{
  "dataset": "streak pictures of flow and ridge fields",
  "image_size": 32,
  "horizontal_flip": false,
  "activation": "relu",
  "growth_rate": 40,
  "mixing": "cutmix",
  "beta1": 0.95,
  "eps": 1e-08,
  "max_precond_dim": 1024,
  "epochs": 6.3,
  "final_lr_fraction": 0.1
}
Rows from block 10, named by matrix and row number. Rows with one number belong to one channel. Each number is 500 + 50 x the weight over its row's rms, rounded and kept within 0 to 999. All counts start at 0. Numbers have three digits each. After the name is the row's rms in percent of the matrix's.
# conv1: bottleneck pointwise conv (model.blocks.11.conv1.weight, 160x320x1x1), inputs 128-191
# conv2: growth 3x3 conv (model.blocks.11.conv2.weight, 40x160x3x3, transposed), outputs 16-23, a 3x3 kernel for each
conv1.78 095:560546562458481447526504516507549574491576460446519499490416435415476500385450500544402454473451544539419529512446611539516424479598515482546486432507490432519556454450525489490504540546513391
conv2.78 097:549548612481469459481530561506511488419483518537486444533461527506545574498516530533523538470417536509534461546463521398477476558520500526442451501549482487516520514477384426537528545614399490436438497446428496577473
conv1.79 095:508474479569386566424465501494410554470519485455502485430499492492525444522454548541530489487492530457506451563593486490496470541449490502573581555392514573574481462596498518631528536542513497
conv2.79 098:577512459574545561422486519611449495562492460469493438422456514467530543544527553493562474458404468555432477475409580468531507550448455522547476511499486515435451474470433565581541412480536444466602479437505495487540
conv1.80 098:519514554504472538514475532505440493474507474565601471522533524526509562453492492458538466481433538463539487511476461496498474383557478506492505465463486565499546445575586465491457421423551507
conv2.80 091:626477451452406503401463389619601499540462496558448544571441504464481513471545443491472466492532501468545482436412439521480510567448576444560607485626476515461481576469430456547417416472470481562496564454512546528476
conv1.81 107:504493450518519441497483480570470510480431566473468482537463467565483487558636526619465496511572408545489506498519512456522545506505536462577444442584546452523396518529455474545570496507562422
conv2.81 100:602575493444489518493499483425453516552482545500568580600495490521512510391570518490470440490461529482524390548425392412422460469475494457457463586467591493567425506550469524490556469489532517510512410447474442595555
conv1.82 105:512525499410471519462530433513559466467522498460550517469452482489479489461493482513548481515556453402561508485367447503394387581462503486469519497496468412412497523511517607548443553455493507
conv2.82 105:551406548518493518438518511453553487510478466432443535475550503449541487548467540570456527495535540560497481469487428359475495545450460537561491597489552424517488539453511539505523509486427525504475638512376461436438
conv1.83 102:462473476464495516501534417514444460544483457442467506445570490385454578490494512533560461476559520494480521442459460575481408505490494439433456546507496445448481566615499467564452464502535467
conv2.83 098:471506537451472461493510440402470570452598485538564478547439446470552440523450485513521442495519457424524526514487635511528455432491531541439352533525492447542480486417568540417510581471535581540549406483518494458567
conv1.84 091:524607534526559535525553401534429448553492502490523422459549422521534525489476553448477473439566453466566597562480560526515499492456508470475616531371548534509519508529514382499410471529513618
conv2.84 091:427553494552612465486466536491522467521443477435477462518524383469505569464424518471547544536461481490486433541553599403620532483565414534550519395494540496496461452528507499510514431475531505563536517522575489539454
conv1.85 100:528530445484496488565456578416471566472530615396503462488485533572458562473457474471507473563417475456468483487479624564500458457487554549432515517567500593442534566484545556476510440536499541
conv2.85 107:383578608490500570499560516537468499481450402613538516580552509470498464404487499547486453602485501445534523487538409410540523472520489612489484387531423458543560450434595535465448473455458549461498456453517408499482
conv1.86 096:510578528484455542526515487561477531420584467494412467359459433449442452556472540476405553626427491545487522537519433496462483533562551441528536546503414457455520494495388552497498516421477444
conv2.86 087:552514504506463421530571557518532415541478562478541424531490536558540557530446577479446615580520546435431527500567432381513540575602470590395511592541450469490515439527531452589486601494546488456508521493558519587529
conv1.87 097:402612513466538497515501504554539459475514485511445437539509467485560466488442458529477521471508413541459483450446507516524492542525517585562369437472504505433395526502494491504542552529526527
conv2.87 095:539499523486529471544449491370467542453431502491551437431432516488485481502427526397598458502463439550434506535451486440499438513514424467497478575421511549534482510448491454544429579567484458550519465588492633522427
conv1.88 102:384486517457464451448471516582408512526524536535569475402465506500503498500477404495460540517576466538557489472459470601488553461470467483519563518412464502440414510543531449540517440478495518
conv2.88 095:499552593552551427469497457518429481506475520466461465570558529458504499512489392527535447644546528439463464504497538472536457547501625512594442465533515489544478445489483463544501470441521425594472448560457482545525
conv1.89 104:494474510540441431426488448560388403548545531528455423480527534586518486586501514505450412458546493445416539506527535531554535437405526516518529537432682587490565512482512474478442457550467450
conv2.89 113:482602463469519460577483523482541473462453582471568501480520448500517481460576531443523497456494419566465521442399516422465527589518430553541545471397532489524469587490508550497663456459546500519542559533558484545535
conv1.90 103:500456510488564485504556485511471458483461535515452460466459588555458548570442517513463425477508517495449511529472454549517529474512609481502561436448545535496537454496524543474498451502487484
conv2.90 105:552472436523503451489528479497561523470452412475458552458436476549579541512498531525456444512414509532522466491503476473459431524398466498410469450530512540511550521571461467481541431456430539488466493448478429446480
conv1.91 091:497409524461451523481529460418528556339443511443484442556430454424536558482543575546530557448572526456518543509499565556409492558429436542535501545503436443566476458396588551528467570460527513
conv2.91 092:514502428513438500450524495345468525538459634547463497452472437513548449467470499450447444465428403498480438543474595582504559506498564481475488583463550486508440489455574488485453636535384488470535580499455530533502
conv1.92 093:411525461480512547468514444519484470429525499457487461520457452457519430467501517530562545488402538577495522427547476490583503414532560561498552463497510449520473448483464452511458486516499511
conv2.92 104:469414547467434546517411526525453512563475500448498475437435571488429532529542513432515556450489539479454576638471463518509446524527541532505465448473464589546501528405530509537434490499468544444522567518415566501396
conv1.93 101:478543583486485468525552527510495484493527558454574436460474376513519501473517458508486504470584469603520490569518486499492492551480493555460527456503486530457542428578437492441506529522487535
conv2.93 098:481531487519450560553463542618502508510516419481389444568499487502543490422484457532464504598526578491546425623537617501582556515484478499571452428475501537527495496491531540436527575445521471518467535465426477439461
conv1.94 104:526507512531505486633455592482559506527558520541550527534547555428524411403513440477441545453475531401494403545449502507510501487614498492494531404455553417564468590451533470561482481422475515
conv2.94 100:542504547492538464558465564482464480437523527545453466458412475609530476454605624497503507563535488520484578542452543545564466480410552509547521379500483417532557461470568497512583535516398448551528530482568491510433
conv1.95 095:471560492444507479508543476483535533616491474568507492489526530512548476539453441391520484549401478460488523474473479443453528432524448534499436568418534488498493504504460483506472505493523453
conv2.95 092:451500547535445440432504481555387440468459439568443470494478481486505565496562508504546552559474580456439478460428416499493416562473466538500467485566500436550474464476512481511467589451488506574549513425450506452499
conv1.96 102:456528457521573614467500496499554550449497595529549487405489562512507573504564569536507438531488492441499509521547494507443559509535470442515484394471598459448509435422510505525459433537505543
conv2.96 098:575451480427484567556467456530424516457540583451617528569522410555560479459542455496465472479513555469511530403558460575470547490440621640495448519548482478466559439447450496480615472450463612507427436466481506471460
conv1.97 095:415407518458438477532556505600478504555524549386509468511483469539566520543490486347440496464466526510466650460442531572516547447484526571532503487455468532499523451536503551515500514456567501
conv2.97 102:424596481468462532462490578472483506403495509549491524534622590508378452503635516485607449493502518509515447450444503489485503533529541497496499435522467516500514515496444524498570536482458396434608555527541546487432
conv1.98 107:538486535539465419440478558476480550471546451458487529474509497461522386457551488466523564453468540515537444507479496515510451450493446438463437586428507404507432553431504462514531570517506491
conv2.98 104:536556498468529408442663383459485487513464493529555497519447463484453498487617497553398528473516502451468462483409586490477499455532424466493479466559498490530558492503466492570485627586390483533559477493467479450503
conv1.99 101:505518534559493571474565478448526440473511503442552497425466491586529441510444563512500545567498535622452410584496498495600524501469473402446468419437498502394464559474429466506468500518508496
conv2.99 091:481562439546447467477502460539554513601537542531528459548425538461505450464536435505494556456518430494520465494556434599578519583489496439498490519490498449577544534468485630547447471455481488499493501514478500553536
conv1.100 099:506462459481456479402491448519427464510475448491552494406507461576473467536435473497447434571460586534518560508410544455545460430427471510595642548558557511576495497488481452506484500531582475
conv2.100 089:481571521468444496514505498463569467517480514450464457446546457569414576461526444515464485533495437542500434508508452540547578551539441541591577423495458569503558505515550518516531470604600508530477540505530414578573
conv1.101 102:345526485448574487427471543490453498457525446547514491479481480511518472494471475456464454574467434478505569565519484474544495579463599471632421438599443522602455511517450601496432513492548561
conv2.101 098:605501414461545558520484507409546512366573537502590538530541461633474493575585438437511443461430515396601505618545538592497498538484457492544539429434475460564535466533449528525486452538444567513457504525524531482513
conv1.102 102:478534458535515497548470484559598445505445525538424459439578547544467476430476450426473417536556473543462514575472525488552433529447467470564539485459635491525442561537508437452585399531570524
conv2.102 100:458516606567424621555579475564491545475564474452483405480447649457550516519502525531618569526504532490440474470504466516542506477532655538534572538566531488418566473501540521501571480486488582580467567543498516493577
conv1.103 094:499502520533542527502452504418494467455541513411507536486426466494508533526446444544460478402545494538453515445514492495438481429449435515513482477533466560448410518437562459517440463529418506
conv2.103 090:480566538494520580431523430500449452496518490501577497443552594490577527469516509547541415573513536498523392522462513451504432523392545558500438527462484594485531496476508543409560543513497440467429387503531535480467
conv1.104 097:512519517417339505522425579523415504600500495556441586492401475491532546519445489518491466446450507546431463609501518489537487494460516522526523482512583478564454486594511547514519553516524532
conv2.104 094:475473561562419517425491486510452547579399518516526527358556602472503464432590455494490515547515437480546489487454485515456525542481535461539542507464534532438517549462520480501521546567509531554570442468537496431557
conv1.105 095:546532514571493511486442503550471477532471517486482505511424520398497528472412433544506437507635545500455534513363464548491386477450499575476503486449445524482586540474475451518493442559561527
conv2.105 095:447642531495594504473400555402575519459654564367629546495541461505523507489457552543489529532472517501576460504504526499528470469554547494498460568456520487606478463555489560466479536584514549514477548535453568514468
conv1.106 110:486519422487501535550513568533425426440549535521437570456501452486474558453537543584467449544544431438484419549485569521488592536422448426496520506531521545552563467409430559492541504487479469
conv2.106 110:439661458571514497531390539588452406543466546495451536524489505465504404478473478489439491453534502434515483450510533511509531549485503510502518508502462509402422419417562499518604478526531546445478479473566468534451
conv1.107 101:502506463497572594500494487532503421451437537504494545534531571597503417516553640527542523516444399483469503587464482466472405569509562491559472461493536459535422536458369559466621466461443529
conv2.107 108:414547482528467522455475515453496539571550490449474522432472494529504475554582464482499493432521528512514537514592459498466511504497466449451444560429489489457511571508512414506481473488520465466471472545492602401538
conv1.108 103:457527482479550450541507460570468555500588466386542451405448518445497374488477503419511436518490564520627514508467508551530453459511603513410449523579449477493497487590483476437480504422482383
conv2.108 097:463476478487536454474462524499471583513541507440532461573503470447546481578555553512444456516460442531514495436452513490471612476561577440512474496545492539483471531484453527532465520555488444548431503498478421538515
conv1.109 100:494501416472502515507515493436371447472418480452491485479587505406651490458586445478490460376543418537455582500426529432482492404361484433482530562460459561463519522544548457505502558516540472
conv2.109 096:554528526384481462492525532491434571499445507471478543485589523446512517451570494539636536457499421444497509628434580470527479481573472459570502534519567534526417583418436573445561491483521500420501417525474582486554
conv1.110 099:521472521558438414501454501510521529508594536517569549521442445471554490491548376476500502543526456476366424426494473405542493439499473511610474578504560530601568514497483556456472463517489485
conv2.110 101:531470534516619468511491430511408470497401464463589466442515465526520455465541463424544445482536531471434549522468548469535612521511578513534499508433341482437513470498457524417476477511547510510580491533537421456514
conv1.111 099:503493430517461447505525450486465478505428459514526548474475481427451560504452401445513548428558546564549470507568489572508491430486445614477447478528477541468621533454491462545458510469489446
conv2.111 104:487500531582491502489519590472510508422512507456548543404530494589493478509490523534427457419438442526502565485531609527566449526536426489537548495444475481582514519479536496503513512494403497557576573475518507438469
conv1.112 100:454586480509499575505518536545512486504457551442489581559408477476475452554430562471568547465459449596544469556496546539436512521415486510580491421439555435441476511523467430516536463433446545
conv2.112 097:424469565631502409511500465479514397496530497451474390560600490479536480564475537578519583414551469501532495483539551509476481514541579486603467622523500466462440546521525478544552453458413446452534545483450530575437
conv1.113 102:552552482430559567524547418459470522526527448419547484517494481504570457535581578454512403450463462492403451484463511476509526569482519484508493524528522573525496564633409479545478545499596496
conv2.113 097:554401437575474446475489478502562537513555470546520426520417474550567530495475484528480421566489472522478542534538460435599510489498576498492431476524553506375486504545494561558515615470490541492474496541480499533472
conv1.114 103:532571557489507406522507463579419510454624440554500406489476519529543531589562644558498526544446475415351530537428497488424480424531485517481552525519488459495477467456453573501446499533541511
conv2.114 098:607488396519581427488426589540491410470575546486524500470524469497469488587536503542471482489433517411579533521498566593477408478483477523494377509456528482505526483490504500489489552514508500510494512499487542537464
conv1.115 112:436491460502514434489511508503586470471431489525395546498460446462507499498492553505494517467471493534437475568583458542434599442545451404475529528439497534578535541506482339471552485515520472
conv2.115 106:465456512543479479501420540423477461485534533554472467477425506541435440489553539388500431509597508480512524562542417543447412558527419486474494474516532448474484494439513587515422523519505556482445481504510447492485
conv1.116 107:532434434467510500495490520558486539563463549518507550432506452529520487472442410588403508464560459422406519468638494581470493532363471464556549447563508583498530404485486540481493485447426503
conv2.116 103:513539475518475515480428498453425540492502498510526445499523508487516567460528468524575545490466491513415516468476461472498418468441501468446468510460467568517437526572488504518520490620495610475478412536435455485490
conv1.117 108:530453523487575410500517437452497482451431490460518444567518471439523515443532559470487470412542521545552488528422469447578449520499550405520523535480476475616495580504555505543563500554470544
conv2.117 112:425515486578465511496543425506337495569601451490561423575506490399563405482455555559445465540481497498469547440492523514528461638526644539514549462432536536501445506492507509483488469442561382521559437521488467463478
conv1.118 090:448520510466512522472591550467405494503505423559555571476503512565501531543470465548460466493531443538482429491439467522481527495438456483452448486517467507488552495469463562419469518540518447
conv2.118 094:563479497476574507423520604565552403445432465490567455604536393518401513433532519534453511485501423551468532474556532494547542438527461488504637500464498525462472476479438531480534468541503502452532502564604486555533
conv1.119 102:500486553453505465516443474490455498536416462508466504440506453516399454543488479548547482496520496463479468519514490462439555528511443562508415476458504510462539518512560485492529494452442500
conv2.119 099:478449523458467536543429477536491559567585434529468419433555503423428510580472479466525548491493457510460426548544527427400510466530443509575531406449518512528560396507500473490566498546476480524529591487631514422415
conv1.120 099:551486443489463474466572434520540510504503543526562491528421454439486460633509528612474548459455560539447461453591495530471451460454591472467525477418472531520455443485506544379516532504516464
conv2.120 100:552484471502461483524367519482502490440524445444538615501526477576426476512570467518424455518432503493545457372483527490497415472492498573449447578517449564552450575471466475508551477469512464460433506550438529499566
conv1.121 093:433574480590557502532459555536424540388537544551453460464506362515514515549562429484470445519387451444506502489496494512544461496497658408465423494485480532567440516484557475453392441441498497
conv2.121 096:548490450536514543460513440482505473533496423521477479512450423497512514489533461541405473500546448419526536504547548445468398499528530451588549557480465484439479517565569509414501450478520528507553488524536535479475